Rows from block 4 of a small multi-label image tagger, named by matrix and row number. Rows with one number within an expert belong to one neuron, the router's apart. Each number is 128 + 24 x the weight over its row's rms, rounded and kept within 0 to 255. All counts start at 0. Numbers have three digits each.
Before each expert's rows are labels from the 100 images, of 14976, where the router gives the expert most weight on average: "place" is the part of the image that holds the peak. Only what is clearly more common there than usual is listed. The data: drawn human figures in many poses. In brackets: how many of the 100.
# router: router (model.blocks.4.mlp.router.weight, 16x160), inputs 0-79
# up: expert up (model.blocks.4.mlp.up, 16x160x160), inputs 0-79
# down: expert down (model.blocks.4.mlp.down, 16x160x160, transposed), outputs 0-79

# expert 15
place: centre (85)
router.15:160144100111149118118141142110153090121148100092130154147113093133118127105142092133132075133124103138132073122120119126111107113113119116114135093109160133092142138143091148111160100166146131071135130186176143163112117122142137121101104133
up.0:141100162181163150127141108146141143103092096157155141099110152096124112118113132139117167113096131092145155155138058181152132138131124142132154152184120096160121137149118104126120106094102133116156129091121143123119146137145113116149115108
down.0:112127143162125171117081141159145155138116164122120141099098130111141129093140119149137151097159135126096149090129098141139081151110141183183137160175136112129135163092100116149095128104089147127127162097092129105098125138139099112144146171
up.1:142136122107161150128062133124140131147101150180116169100135113165111122140135135113124146119142090132098177120131083106120119151119124131122146143146102165118157137126145152110110105118092116138138077138070109154109141107145128085163173143
down.1:130120134086082156108145143141096142098116143143138117142168147121120141159131146123140105146135094130091146078138109144144113144143118173130116146105169132152100105148114135092092133113105103162121125141133154144116144130140139145144108104
up.2:118133150117107100154123120161103158135150130123095120138133085156107148156134139137130126114138104098114168143158148098120127107163088161122136095122133188110144133129115122116089086130136147185128054158103130130146122123111115143141105092
down.2:161174144152135115096122107135165163138149179169096127103160149133150151139126156104125138113150118154108160152117132151105103154139116113164143138133122160116177175131152138129102141125101129115113151090098095096096123076094122140163095136
up.3:109122129154094128123121099188086124139066123062159128094134103136145143139110155140129124118136102075144129159145137097148108122137125083120127116114090168137157144126097074141136126144140101109109147120125119085138106122105128155119110118
down.3:145126149119105134131133076123121076132090109106150148187097079168170125078143118084143124105129148139150099109134112148127127146127146144141167058134133093153136113135111087122116115154135142119129106144159135134115125137118137131153145155
up.4:151118129148112166131135112145109112110118091140160148144115137169167114123162119081138082136145099129137130140149115114118133136131181118090176116147106107137107109122114098133122127120161123149122118139162114132150116163129109135116157146
down.4:135090129132115119120125067144096104123110095060116143134071121125146152126140162095100130110122161134152097137148133173146130121111132105115153119162134101146148147137129078132149103140136096129094134146159122153173078140136139106104144133
up.5:136108116118132068148141099119122121124090119127132111111139174168131156112153114125138091095157135124126134126119129134122139123148146102103164138113142130131136140128139133100090097095145158110130072103127147162158106115144154126091159157
down.5:131142085140145136125140133163130117158107128147122148102143132124126161145142145143141081111120091122152094126119126133145136122120134132150130175080175130111152151110137109134083137125126136106122137129145148116140115131196132103116149120
up.6:153123117135126165157129102152106130106112085153145136138106137159114100114159132096118090151117102142136120127144106122132123140107193123113168110144129096152101101115127125127132119100157123106124110136135125130130145154136117119126154146
down.6:139099117120136103118121055168092112126101110074096134149102136146162131155143158087125136120121185107162128132150101176137135115135139098116151124154119094158110158115119088138137098141140093150091124124141151153196070130144119124113143125
up.7:131108163122132130157119088137130145140147143093113127143171175128126144122117138137160154095121119116114155158111109153088123165176153146100123133138100101113164139127115122102111092131118130160169124089158112150146127157092102134171107079
down.7:103142145121101084154148111133174159136132141104118116147191144116164176142100157139138154107139141135086147163092116154134114135181118110112096135090098115093158153137143152125114123126127130180127114152120137148119121118099120178144104079
up.8:084075177122149106168123112105126133155144125134109103110140124130138129126090131133117175151127130135122136110145122123164123102134158109129139120182098160131094142142130097141104108111104126139124102076121155124113138128111184146137124109
down.8:092149087149175122148138160110155135144172143178139123151129094109109109103109132133104113130163125170167137167118151121161120086151140130104163141092119168120123153119150093107120105100096106137142119116119153136156126164166088099109126089
up.9:125148100124141145109116109149100118108133137116134142096163105148089137113134153112115145162118165066132105149145100112156185113129195101104120160127112131159160138111127108104117125090123103147125108125126117074146148100145160128112088133
down.9:127114140093158145123123127102180113090087153124144132167126149100139092125146126065110101111106121126118151167084086155116123160136118140134145155171133167155122120079105143153127121085127118081095132097127115142139133189108107122100149136
up.10:183127137174102126150066103122120135142105118112150146133128127151184124117112123136138133136152120106135163090160121150164128138128102125160140115139075146125098178118118095176107163111121175147117128124157113106149102159155125124147127160
down.10:110151095134112112116114144139120114155148155142112131086123124140137125099122170164118174086122135119096103150124104137125106146104094147148119186149140135101138128100188117127129136134097103152143133166131113162115091127171101103127147143
up.11:114100134146131127145127147172110115115142146113094115118122134110083131126155161140123097141151142094084117154159110158127104154115174117114142119153136133125116168143136144151116120121132155100128123145139121116128164140095196168121104104
down.11:110119125137105150095166115148143118173086136116087153130141158134146148123134154118124099122090128127123179097133098129119141148144111119119175119131159111194112139141117148144072161139102127134117130123121106135131142098137116098103113105
up.12:139139110123122137109113119154102099111143126113149131104136097163109135103129120095130117160133163093107114131144096113144145105149193111082083158112128128125161136128128136160138084075124136144146069140146112063150142119110159139118098145
down.12:115139144112143129129120129106197125091107174174112135142131133107110060089137118097157129102122121160122138152063092173114119150121101150149127165178151163153124121121125158147113149107129125089131133129105105126112137132119116151102115164
up.13:139120152079113095132163150107133136117102134115096090121139139149134116126105112150126161140144147129147138089128105129172146103132136112085107156117132122203151130095128094082096135081121135127172109110136115160132098124158099112088128176
down.13:092112116116126107145145121135143124145117088127104140133149159114129152167119122121146108142121103102138157118097136122163144125148163120119150159103105126129141148119145145151046098116130147125135088098106129118155129119152133076106158110
up.14:116091140123140168100111131119093110163126155147130102103082155174091098125133125123108124163165103134114170088168116155099134152127142096106168162155155171163122038133105117133097093144098151126129106128131121124089133152094145116133138169
down.14:112129126105152118110120132087085153096157133127074116098107132196130123139153128146169149130131136160123143118187151162109138109167085118141127090133069149150123099144133152134155136107053152101153113149135127122132119102141121123122119138
up.15:125109151140125143133177076115123101148125140133135125116141122116143104112162204127146132167146124135133131161130159095116133158115154138160146112153140100104084109134135143118095142119154153086121067150121118100101177122130120129119151120
down.15:096112147164114079160151112156142131146137084078128087124087114120132115136097163150115150154092183108090145149146119151150103128165124128106115135153134078126086122149134125150154146159100129132094163159085118126144121139078139149123134096
up.16:158124127133109127116180111129090137097136118179178094150167076150129091111093128154144152139111112104089128113135143152129098132165132145106140126142156146120108085114130159131124151139131138123187094152108102079143113108121128157135184102
down.16:121157141152140075103172127138138168144168122150118094124130094101084111108108171178176178143132156181099131131144185105129110097150076120120126110120140127098130125170175129115137133153129135133181127167097093107108111072095114141132121109
up.17:132131136143072138188103124115131129102143112190153117122174139161114142094142110112105118169135098158133133117122113104150187148131161130101120134146140154159106137139152170106126166100124171085173067157149158107098152097127108144135133129
down.17:125136119112125079143092086084144140139145123106093157097130120157139143082108167161119156112123176151111109123136129132153109106138097112128117113106093111106174154140175126136151163133093110124133147169135157127147092093115126117137122134
up.18:086098145175165099111124092178121107150109125122097108073099110137076165099162147151131090136146142103097140141165109117111149123123136146128147152164153150132114125123151138114127131088141162102074126146116145104097178150132152149183116108
down.18:129148124111064157168099126137130122106131143147173126140128140129145097114084149100098149104139134118127131130115100137121102193095168125120126137130152148128126112143128123164133164072130138115168166108117149124124139160077165136114136129

# expert 9
place: top right (31); top left (31)
router.9:093124151131112135095144124115139124115135102132140125105175181111185175139135157143091160153122158125130155173153088156151124148106112115142121153156112187106106110125145135117109095084098153081158101092157151120120125095139120100161093117
up.0:158126124144124158126137106117109147087101140135114130153113132116124136134113111102163146126105113131143153113114125129116123123121157123125112098138087104166135127122111143099095113150122095127137122138136142124139139148073218150145097127
down.0:132122179115132202100109124100155138142099112151154138185138109138081137105088121153120096143158137162167170145143112139119154130128096091111112098104113120150137098138128114071123133126103085122151102123144131078143143131135066092135109091
up.1:095118153153153136096116078101177089091101152150142144124103108100136107117105105122135141140094092140125109122107105159133141140113138148131178105121147150165108132129101100138111127121120132112118135099169095120128141143124147116089123159
down.1:121151149138125156109118095158147134131133169149122154125091075134151123145164111156149157143100116155107129067153121119151116120131130129120114113131104088148131168132114131123106140132098099087111112160109119129147105133090149121142167142
up.2:119130125114163121164142106135097119155182159154105119133140098151095133141145089115192134121165107125087132133182126146109175107160139152095099123141146129131138124128124124092124113138159127147120112181074103103164097155152116120126142129
down.2:133166159159121102142131118143111098132132098156086134128087126136154110120149193106127158110108181172113111139125157112141102127153154101127158086121094099079116141134143175137156131164132118100126084125158121117168104085109151146111115099
up.3:138055139110146150142148162151101185105117089131141173111098144169139171126174185112119162122128137097156164115158077121140112127102136137137125157143120157131144161106132156100104114118131178130124076112118145134123131122113129164148102129
down.3:175109166148102159136132138117132144107081111107158081153143104136142133125103110122116140140160152129137165172124101195132113120146101106145150115116115147156141122102122112105113111136116114188140143141101137075117168108161144110087114119
up.4:067134141097174113114093085131140127109141131138137108135068119128125143105111077121122164109157155086126128133152098125137149118138184155111161105150137133130112123122126077101133103139150168156139148110087118146108159101131140146145103126
down.4:123147120160125086135119098091122142151145106149179103129133083136104131083136135140117155164128139097170148135156098150128109111137152095100127099185150147119127106146100111101129105090118177136169116135116161141144137133122104141124126100
up.5:134082136141141157121141101154087171107134098150137122093117156143132146160140176143126160108133108121122158133159102132123116175111119157142112146151151167161138163096151132097081108102102161119141105123123120118111136124108171148149078167
down.5:158104127151105139128119130123108126106089096112151126153155105173144135109122153114114123132148143098177174178126065178145109136175122084113154118106105160134134095119158122095127121150113110183151130107110147080123163113144122068100102101
up.6:112121094107136133120102069141135137142126135142114126148111140128086127169103114142177152080139141099143161144111123137125134115134148122118103104083091121167127126122132107112091170133126077141138135118135098143148136157111101153098105129
down.6:081092123154145101096114128175149143129088115135139151159153146151135140133147087148103119138112118140125124119131085100107163109154155114122128056113109136123102147120146146153102154130142143100141153141113103151141141147135157137131167119
up.7:106078175089185111123157076113144102106096142135121167172119085132124131095115147130136119118127104160127101138124102109129152119133144124126183120137111146143112120158097079118133081160164157136101148147163162169098110167130110136142132131
down.7:140102159138129109129148096142134145125156105125087137119119104161131132136129126130156152155107123143127146112146131150167081118166135115102129110150083086108111154160130125127118085120089141112162099103143156135107142093126116101163104162
up.8:111119103134154107136118121160125144124135089111120122099134141124113167130152116132145130087135130110134136123107141167108125116151137120109155114149122128140149154183161117138136079143147160117064101137131175148137103120146165128125167101
down.8:129123105163116107101139132169143119143143118145160131088102127107115133135147106171137084112133140162153124136134112142109170078128101138144122117112164133141103176149175102125138116109127149122129123133113105116115149099143137140145141159
up.9:129136133120129098115097127114143109146132146122112101120148099130112089130134136144155107146170134110105115129159129158162162144120138080094139118111127143137107118161128069117137094140192145154130148142138139150123116133136117088136178118
down.9:166180143164144106128119087133130099142128161155141089151102111121090082139154101159140100173102097123121157112144152122146126122131153113066122124085136120162126124141127107105144115146175123116114148168126120134136150109137141125117151106
up.10:132183134079096103104098130209124119128139100128168132167114140165114130142102137159133122145107103135128138102111122094139132131115182130087123107120171087149149134142144101134140161109136110131133138126110068094148140117157129137111135133
down.10:075132122146183125150068156139144102109129171135138160103105122148110121108093136155104153122164133131108121116087101120117098126101124148164169150139085159108111152099123095158129141115125143099081156132110112136117139173086122089122153171
up.11:138181146112106073111122143161150097103128125127109123184127136115086093127158118088133115139146173132136127120137139099134123129144165142117122137118155118140159128142145161121133143130162090097119118162104105119133139154131141116115147125
down.11:119125154114134092153159139043143129122153134101087128097127122168148104118100133121131132131138135130104100101132121059192097122102167140090147172124115151139121130091132094140117141087109134143123147129150175146125092150123104127150103170
up.12:110116135116105147121158140139082134105159125139116111167145116150142133096072134141172153129141071160108142127120144114132142180184135094075155125123132139130130102144097131117142111146144144128123088158170105134135090184127121112106134166
down.12:107152123132129108129121100118099165139135111115126122139139104166110110127137140147161166134118106143128123120162151105130117125149113142094105083113108133082135123129120160146143126161160150142152120176153176123153094128133134125169090102
up.13:137063112105144160148186134158115123168126089139129126108117162128168159135131155132127125106097126127154123138160099135105104162083129177157134120154143153153113144136136135142113085114119152137120122126126119143116163117084136176148088126
down.13:183100116154090149132108088133117135102112107098130079152162140141143130107099145113123136154155158098149178141128082194165105157169121106113126121134109109141121107123119124068134128152131120184147138107095144112116154120143108109100101131
up.14:116135111099127091136154129150127135135152118079091112134125125161081136130149134162121113179143126114135131123170159108120162108126172177120136119118142095094151128158149106117089086121156122138117086199114122145118112114159110140143172134
down.14:146128124138147110104114115113093071119105095150102108137150132158161105129148164141124106106144166144153099127100130107138128136139112083133134123117108121108120157074163148126150174123124136073090118167202114108167108086110125091096128184
up.15:116104138102166133126167129127114168116113133103144107140124131132127141120096133133167131114165102123123146133129082128135136104142104171087133146114127138120181083180083065102119118133162145157090100132151105161133117183121092164138121129
down.15:098170122149125108160120127142122150121143156131108145145163122136126122129124127113135141125137145133108131124116117139128127111169151099064124103117121124103134096113163145133141106154149119162170095185123139133120110082165147147096160107
up.16:126107118095091137144131132137128093125143115128103095138119121145115124129112110145145100193113140128122140102134107122199121078157121161111142128124127088115149148148164139130116113108161097117109051170142120165154116115122118115100143148
down.16:129099126115115128138153091157137094140097161110093103110121174137128139179117136135112087176112127124118134077133116127167140152131136123139132146129160142144140167079129155117105136081169109108137132163158129146144108124129136158106159146
up.17:118134125128151093151104128169116152139082113081138131107120135150103152138167103141131149093134165070122123099130109158090141090133150141115140079158120130127152134141112124125130071118127140124091124135099127131126115127130175107101144148
down.17:127127103157132116125181132154150081106131126143171108108119117123109139115141087149136124098143137141162099146125112137127157080147116125126160111108126110124135182162171087098135093117107144124107103146103112137133111105156123160104157140
up.18:157132120134101103115128086133153126109104161151137112149111131132138121130110142133141123152095097158117126078147171137148131132122177154127138147126157110153169154122140084155121143117130095120137108123093077120137139133151143141076142110
down.18:097117110164120137157124104139128148172160165151146107127102118121154110136125127125142165123092097123094068074118135113139102139095135166103143121130120118123147152124102078145147170106176136120101172136093065155150133094115142157114149163

# expert 5
place: bottom centre (31)
router.5:148117111140090056134092152112107163133117153104142178139156157127165104080102129114133139112147135092165129098113140110157099169151165081147108126159153090136142128109109144155151176153111105109124160123108119091109087120127144139105127152
up.0:118142090139118120124100135127100144158130095122150145135090079154104151133091132129148153101151129109157124105166127124120136126149137119098144109126151119104076091118149150082122128150127128124126089171120143123135163144140148143146095108
down.0:151129160127140153128099109117089160132166125182152093143103096112135137178100161117099125141154130126141150137142128116151083126129135127127107138111077075159128151115129095131110124081109105149171132082125116110105136111110095101160113137
up.1:145078105131185117143151110126134122077180128119113114103120134124125180179141156192091149139141103102140098144144110142144128133130137125143126110083085138113111150108127117127106157139148151091089146149131103159136138116131132150130094118
down.1:099123166129119150133142139119141113124106106178144099155099123118125124087169129109143115123122149137137120109109129127127178089080104192130126140097149154105128123170128100130177081125137143133142141180170153152142091121125129119116165129
up.2:095082165126123114137148082168113125120122117123106113108072134138109133160075154188069148130123113157076145146131120151128107129139110167167158127132104100126139095103128080125111079122128153166146121091123097133109150121151138141110142147
down.2:123160086109144134138140136133149084089107118096123130162159117158134103125118108123137087079134152121145086169155144138129151142134086108130170151097113139121106135163157111117132141131175080163081118170182126114113147155089124084121104140
up.3:122133116119128195148129102129103132149129139138176125116104118181111074140146146137135135138153106122133100096147102134186146121127151129115129095119138127166123153130100160106152142084104149143117109110163190152135149112143147128105102136
down.3:101154121151144137153139141088126125115162136141117153150144115124165122139119133110118134072145104132141097096087144094150134130143111129110147136127127113104113119147172158155093159142143109123121161156082128131125136128190133133092130109
up.4:090135100113123112115116118171111100127124083110134156120101078135098152111109165164107121125184121134151130154160122124108157108114114121143141127167128129123144163135110124118109105144139162119114090132159138132116148154120160119139101147
down.4:137122145134145148151130089163112139144133105188114071130169150135120143172111129119094129118100106090139171132137079112157136123133158121141085113107094086144110141133127057124164158112135134141188111085089119129092146117111121105117160133
up.5:101131099146127132124148103113090128146137139116099097112101131133151083145125115132129118107129178143154115116129156161168169104114140128130089130106088123176052133139139103135096093137109105134120106136149168124129152122103138126138136105
down.5:136145136121159167134113161149138124123151139136130141163134099179103174069141122125102091194160095125144158138146083092099126110147143155100128132149157107105162139147076099126127143126157167104110113171118102126138145129142089135149124150
up.6:156126071130111125196152114151139147142149136118104091083106131126103119142115107151102176122140132150083167177145123155170094131140125165136091128139116130149137137114152084138107129121115147144146146114160124103125104131123111115136121093
down.6:089175091119121134130164118158104113116148105131121116140095088167110123138135130153128125133063140147100141144146139146163143131129114164103157148111128129076101132137116078122125125157148102153098082155160134108090140138120149101125123131
up.7:116107140140110125142140143116098090183131121141107089094132139141141149142125148130146137128133151116140127110126118123078129161065136144143130115124122152172082122140164124121164137124166134152102120128111179105098201122140146158133094104
down.7:099153110166141114176103156123112134107114126139100174121100094116166148163127126112141085118136108097105156131127140140121117164149138145134132176094110084156100127112138161156084108105156135121117102129109117108126151121099128108144176139
up.8:175124112146140172136155111147125148138118162155128089094069156140138070136174131104168159125107069142125158121098109095120138123110105162120149123124094108122146145150111166150144137107112143129117094120128115156114119147114122091088112130
down.8:110134129197115088126152125085104101129169131141159143147128114142102106120099124130158097126117113181175096096098169122139117132147121084044128124094120143120120140152181138128107150085091088128137112142132166127103155119164171108124072133
up.9:144158078170172143088118158120150109156151126144151125080097106150146174125128108157127117157141146146148136131157133141156114122084172093111134180129128139144154162181132117119128116138103120134122128132131155144067125118100135101129112137
down.9:106106155121134162087160130106146131150151124101115103153090129138100063182120108108146144166095121094135113149134109136108116145137097189147083048153100135129108158140111156084135086145129138102104149134121121140145140133142107146122155093
up.10:121129122131128121171124132122165148117110095158128125106131157139177091125132129141133151102134110137086136165113131148131144152122100155137127139138123167147139149143145117148132123151075101168127149123135121124109137107139105043103146162
down.10:121163102140100113150176177155120094124166081082102163135184134128100152121090133118153097106107103136084101123118148116149104123137092082123144147106114123083126099160159136136158142200125118142103122142154119120100122130094147102130118107
up.11:128075131145113161135169138140100069136117076105140157115125104187148118125113136097160145122088094122129126122171110113148143142110161126116134133154160125100100097147110099138145125150157151134090122146174143130099130092125128131115114156
down.11:151158157171149173146148152144105133124114144119129136184153137117137114158134095084138064105100093096154148096105107128101145148146147105130124133104133072145102087127100147125114133116131127116107142103150112102122142182115122100128114115
up.12:144147093126149143126155114075102102161097094122096136162142109121122118160127082130145093109167166171169129118145149168125151144086110132135073115105106137148136106111136114122138070116142121167155114129143139127117143153144155167177095138
down.12:156124141155160140124138134153125139162133151166134132100107146180123164119144124124128106112161094070136150144157110141093106125143177155142114158157158134105118150121113123117112178145167173099153146130102125115108133136118099139143184095
up.13:104118110085140120142128145131110126118151137123131092150153122130109121135110112101141165122140143159124116121157137113149136097107115161120129119128151120100122103120136143103136129132137147139129100169107093144113122158155133144150151120
down.13:102092177139159127145112134165123116104113090138088110166096110119129102166130137112108102141132184116132184092128127141141099108134136138109133151147106126112137112129136118183135138134147117159103145127126127131133115154092151137167118136
up.14:104132146134144158128118082153118117101106136192135128126109102176128148169115162134125127140093102159137134124121101134120124117116118160089164119123125138159083144126135132104125082093119126136123085154150173159153160109125118132135162121
down.14:145100148108117114063156146100153132116089165078136137091144116109114143109150150099164157131145131151111126089127116135104154110109126149122104145175154111097158104114108146139062116153166141154087118127137101148153129142175181167117105072
up.15:171119137051116170151135111155140129080102089110169102144156142152123104181101131136051156151111140152162131136101105108162144112125126122121139171103114138117134144107125128134155123120143131139143140111180098147122086119117101118107149111
down.15:111180123136126130130142145120100135132154163130113121110082120130132152170082172130159179083129122085121149164144156154141080163094116112151086139102085124146076136134154049117096117126114125152146115115113101104108160160106149118128110133
up.16:114119080116142188137158104147126134134137120148175129118072173148081162191135089133081164132109127079141162139121120125121135136123152121124113147122091138143140111114155137073092130108137131114121104091121116141107138124126110175129113122
down.16:145150184155152099107093128104146107121112097140159132114135117141136105123159126154096079069115085125112084123152143142115080139131098104130166148172084160147100143123116120171147154119120123095100167127165110078115146136090144112186069153
up.17:164137124151146105136158126080142131102141135124140149113156152130131099126126058111175132094130117185111132121110148171160105134125120121123108183090102111133135100161162076150139097135127100168170135125106149117104134150113111103097131138
down.17:109115120130119128119122168170111121135161112071109116135108141153100159129110107121113115124131168097100108152143123143087114132137105177157166097184163138092115125136102125129142124143166173146102138162124105089125122138121119126134133066
up.18:140181085099106126104107179157176114067116115103183163112114122107158123103158122128133150128131142131152119144122113146145124108127162147102148170139131114111129113139179134099088156120090094085141128130137154110123115128121114099146189146
down.18:125137133127117122116090126092112145104171102159124093158113121126100125111141106101130088155079130162133107155113092117165078122110090109088092046118124125146141132141114127107179120125120118121148137109137155159091107117136142102119107099

# expert 0
place: top right (56); top left (27)
router.0:148184163118120111114111121113137131121142193138138127092131142165124107136167123147118123167084078119123139124136138165115105153105160144145105112096127146110120151109118125129148144084109175123158123138090141129139165118148141125089125097
up.0:123147084152113156095106165127128158094137126112127154132116103122168121159104137139167155121122140159125119129136115114116103130090093152116141144111117107138137101141133134149126097150111126138108143176117100136137122155106143153154111143
down.0:158124117038114143146168178177163130147170146131142122096131157123101111175135127123106104143158122140145152086135143095103116118110122141165126145089149115119147148120138139121104117118142132096111152161162096138145101147179115132096155113
up.1:181145129142136146145127139121134143114142129114149103088141155088154150122134112140118139116160083117156139177127133122113141132170134132130151104110051121134121154201083126113115156120152113133122140089137139154127096131125108138137153149
down.1:113087112140123103134145129078133112067100118153129126188118140111102089086121122103143101116135152164097070145097115205120135152125115106115149097140141167119101105086138164149139096145144126131121138140135091159121155160132178148090142126
up.2:115065141181147205121154120138141090145121109112110114121099114106109128132149164140112083124150139160139107123162123170138145136155119122126216162099127135148139153141116087098125130134117150138085134124136106119090152141105133123129126130
down.2:141112124153141101146140102113082160163146098148133162140133098138124138160079165122110131143110127091128148124129152072120122162159150122133127108098152109162084121125119146111097116101085132176158121121094093120155171097140138104147141129
up.3:132162127150153146066106123167146153125128139101135112108118125160120171107070157129118130116159110109114146213104110105097101098154104144174187144117099118121121115148092111130114159115111154140127138103119118116119153132125089159173094147
down.3:093165180172151113126093117093133134116128152158115122109107121140106150106108093145155127144135140166137089114107093142157112106138138121151103108140075122145122129146104140122151136063113130106151136124084113145112173106139143164111127135
up.4:119101107115138136151135118106196130172099151100093116109157112131130137132111126108117129155107098138115115153152093125155160130132149068094150143172088145093151111134127080118133152124137150158112129112139120147130110153112122084117122112
down.4:132166164170158115146106151143152115145119144134124139132105093103125084134123123121153108128130131128136140134132146141098072122153137134123151119141102112147103136115109133126148073145122097168095136138084125125138154136097138131133173165
up.5:176133147177149115144197109126157150118110112135133100104147165089170071120139134130116143113109103145191142147110132156127160121142110102129153132117088102159094136131097103079145114129145159122124134132149143152143121144104122128103132131
down.5:086113146146118103158114149089147143110114108168108136157154158099105135089098150087094085162089156145116101144099125138147100132108131083132151096140119142142128109132139125100181126113136108104111137097111109146133156128120149128095139122
up.6:159109135094136117124157136132098132065109118135172120182174093158148100102160143155109111131131093116117097128143141117138139157129145125107131144153108195097144103120159133119138110128115114130118104195137118110146089135135138157133159145
down.6:103109173152086098075100084098121137112143138097131116097087155141151123111092160130142159124124129147110120138145128123146126145129102169127131084127167144164111132127121121135190183081097112118158136128103135093156140118159141128130134095
up.7:131121126131163113154119132145138121117086113123130108148113139092136099121138168154128139099159122096116186130130147102144116171171159119060154146105100172150105143149129102115138141145141144141108137117197075127109128139102134092108137104
down.7:153090139160133128131145114110078072134130120103120077145169183128145136138143144119107110122155153091132099166116103140135088182114154136108154121128170153136131110100137125123133189106086140140139124096155108162099111140124100090131118111
up.8:136082085132170139132124110118117158131093142089150144121142120131154166154072112129125151124129100135103120179129109153117107140197078132140125146109117119146131139129113143115112182132147136128109133117118078127135127146108152149117083155
down.8:123156132106158166114091162124132140132133205109152147138132096150126134135092058126121152131143134103114123085142093139114098120124148151132118105162142120128114110145100120141078139104108152155142158091109098150089146118157147130147157162
up.9:147083128107103125085119147130116144090073110094113179145139156159106139125094128104160117120163119141118106094128102119148159122151138091112154177143135119124160087124136131150125174136146103145123105116151125095143075177121100129132112124
down.9:132155107101108126139126137129121106162137118096103156128101136074134100155117101116155146118134139101109137072093103078074106106142090124127156122127150122128124141201121203125144106117123134131111149135141162171132118124124123119119153098
up.10:159125172153125167078162125149106186098102113085110112111085104129158098125133166132078111125139102092140128135172100121168099151111143114135175158137127146156166134146096080107145165133143135144110145106130149142109145123123127120145128104
down.10:133101160136145135138157109161113135118155104147086113129112144114097100160145160095132101148102115176104121110142124145153091145114147136132111115142138082147127120122126084146119126090122146111171120109112068114117161141140127146121137138
up.11:154127133116121149070127092142132139097107128105124091103093121145119149141138148136096073153123103120152141165161136069132118142138128116156176115118162143140130143123095141093143183112126133109109119094123170108089149174104111092160099150
down.11:086146166136125118178130108111113108165150084149110102109141137142114123135141146122153142127123138135132121103131148148160129140123179092121075150178063149136101128159100104149125113094109158127139164085099101098106155136106124141127126126
up.12:096119137196100129133110126148095152090063134081092096122152138123124151145073124116115153148123163137123134145154089167138081140127157088120146117165122130123117114096127126158140155112137168147139126112106123138076137150096154122136159116
down.12:114138168110149157113103102112119107069145159130139106127151127142111103149125090107116104126097128160108084114109107163150151133130120136102141134139165134145130130141099096138171136096144131153127160136120069138099162116142137183126136106
up.13:149152123088123123098130155156094127181137100116140147117110124163090164162140138166139142148114145139160109112111136119167129071082115113153088167161137109122142108105103174148132134108140182087127090126156175130144069124090093140182100116
down.13:127122096124125157117157168121124103119147128110137136085145171136151135191098149101096134130098096091140151109119122139120133103116131102121073209138140132117133092122123117164110142159152129120133133101164128100144110135104103153144116145
up.14:131127147153123158106181137116129126127119111126117113089112130099178151158135168139160108083131116115153175110165120092141133162121145102109133137094137109160128166149124099108134191112156150125129124104131106113092176153107120118131103118
down.14:132108155150110103122136031109096138108134120136104075119138150132107116126142174120128131169095150182126133149131106158138112163121144146138129124138145150147105132116143107124142145044126145136188117106134125134076133137145124112117128102
up.15:120124102135064158137180127148095109120143113108111098113161152111155134146097128142160115114130110159119185124126125147139133161146161106095119158096133115108134131128160098176158156109170110137127090152138088117106146139111100128105140109
down.15:118106151159085143116131090089136151124132119114159114128124154115138124138110153112148118142106136146099121142158115176167126177126109147090088126116157152139112133115135092133178167070146127162150170080111117139075122132119124128120097086
up.16:163139108170139158129154109144120118112119123123097127118143176124152070147134130119150079139122147138189125135098134132118162153122119070123150123113108111162105130117144149099148121134135111123098096127169144133106121130067119116130095148
down.16:122129148137152129165119115111166167123111098189086097182126113124111149107155140104090112190090105136127141160129115119119136115117138094112135110185073123121120156137123081097157116109148155102112121106110097137150130114107114148129109087
up.17:141154091123072115092098115125122154133125144108128150147113103135107177121135153132140161142124116139093163136127106088156143115112082136162128158110078146126163100132119128145107122123119162104131141146140133131132070148137164147162089132
down.17:122122123077149178157160194159174122147199121127144121080163149121110103184129111111117109142146105121145142101096124124089119096116109137142137158126117159097131138167108125132127149146163127087105145116152097124148106124143088126096127125
up.18:150143118093100125142158137099133138103134109154159116149120097161123124121138098151140081150163096132126136187129133109119176114093092167126093144107119170115109156152143157141097126151135127134157072178087124124148148157148122107101113126
down.18:111091150139135110080116115121108154134170163085103166075136151143124132114114167137146169102138126120115132090142136129159112135153101114127119125114137127149127115142111083125140171143096111086139150097162115104119084114120143060140104143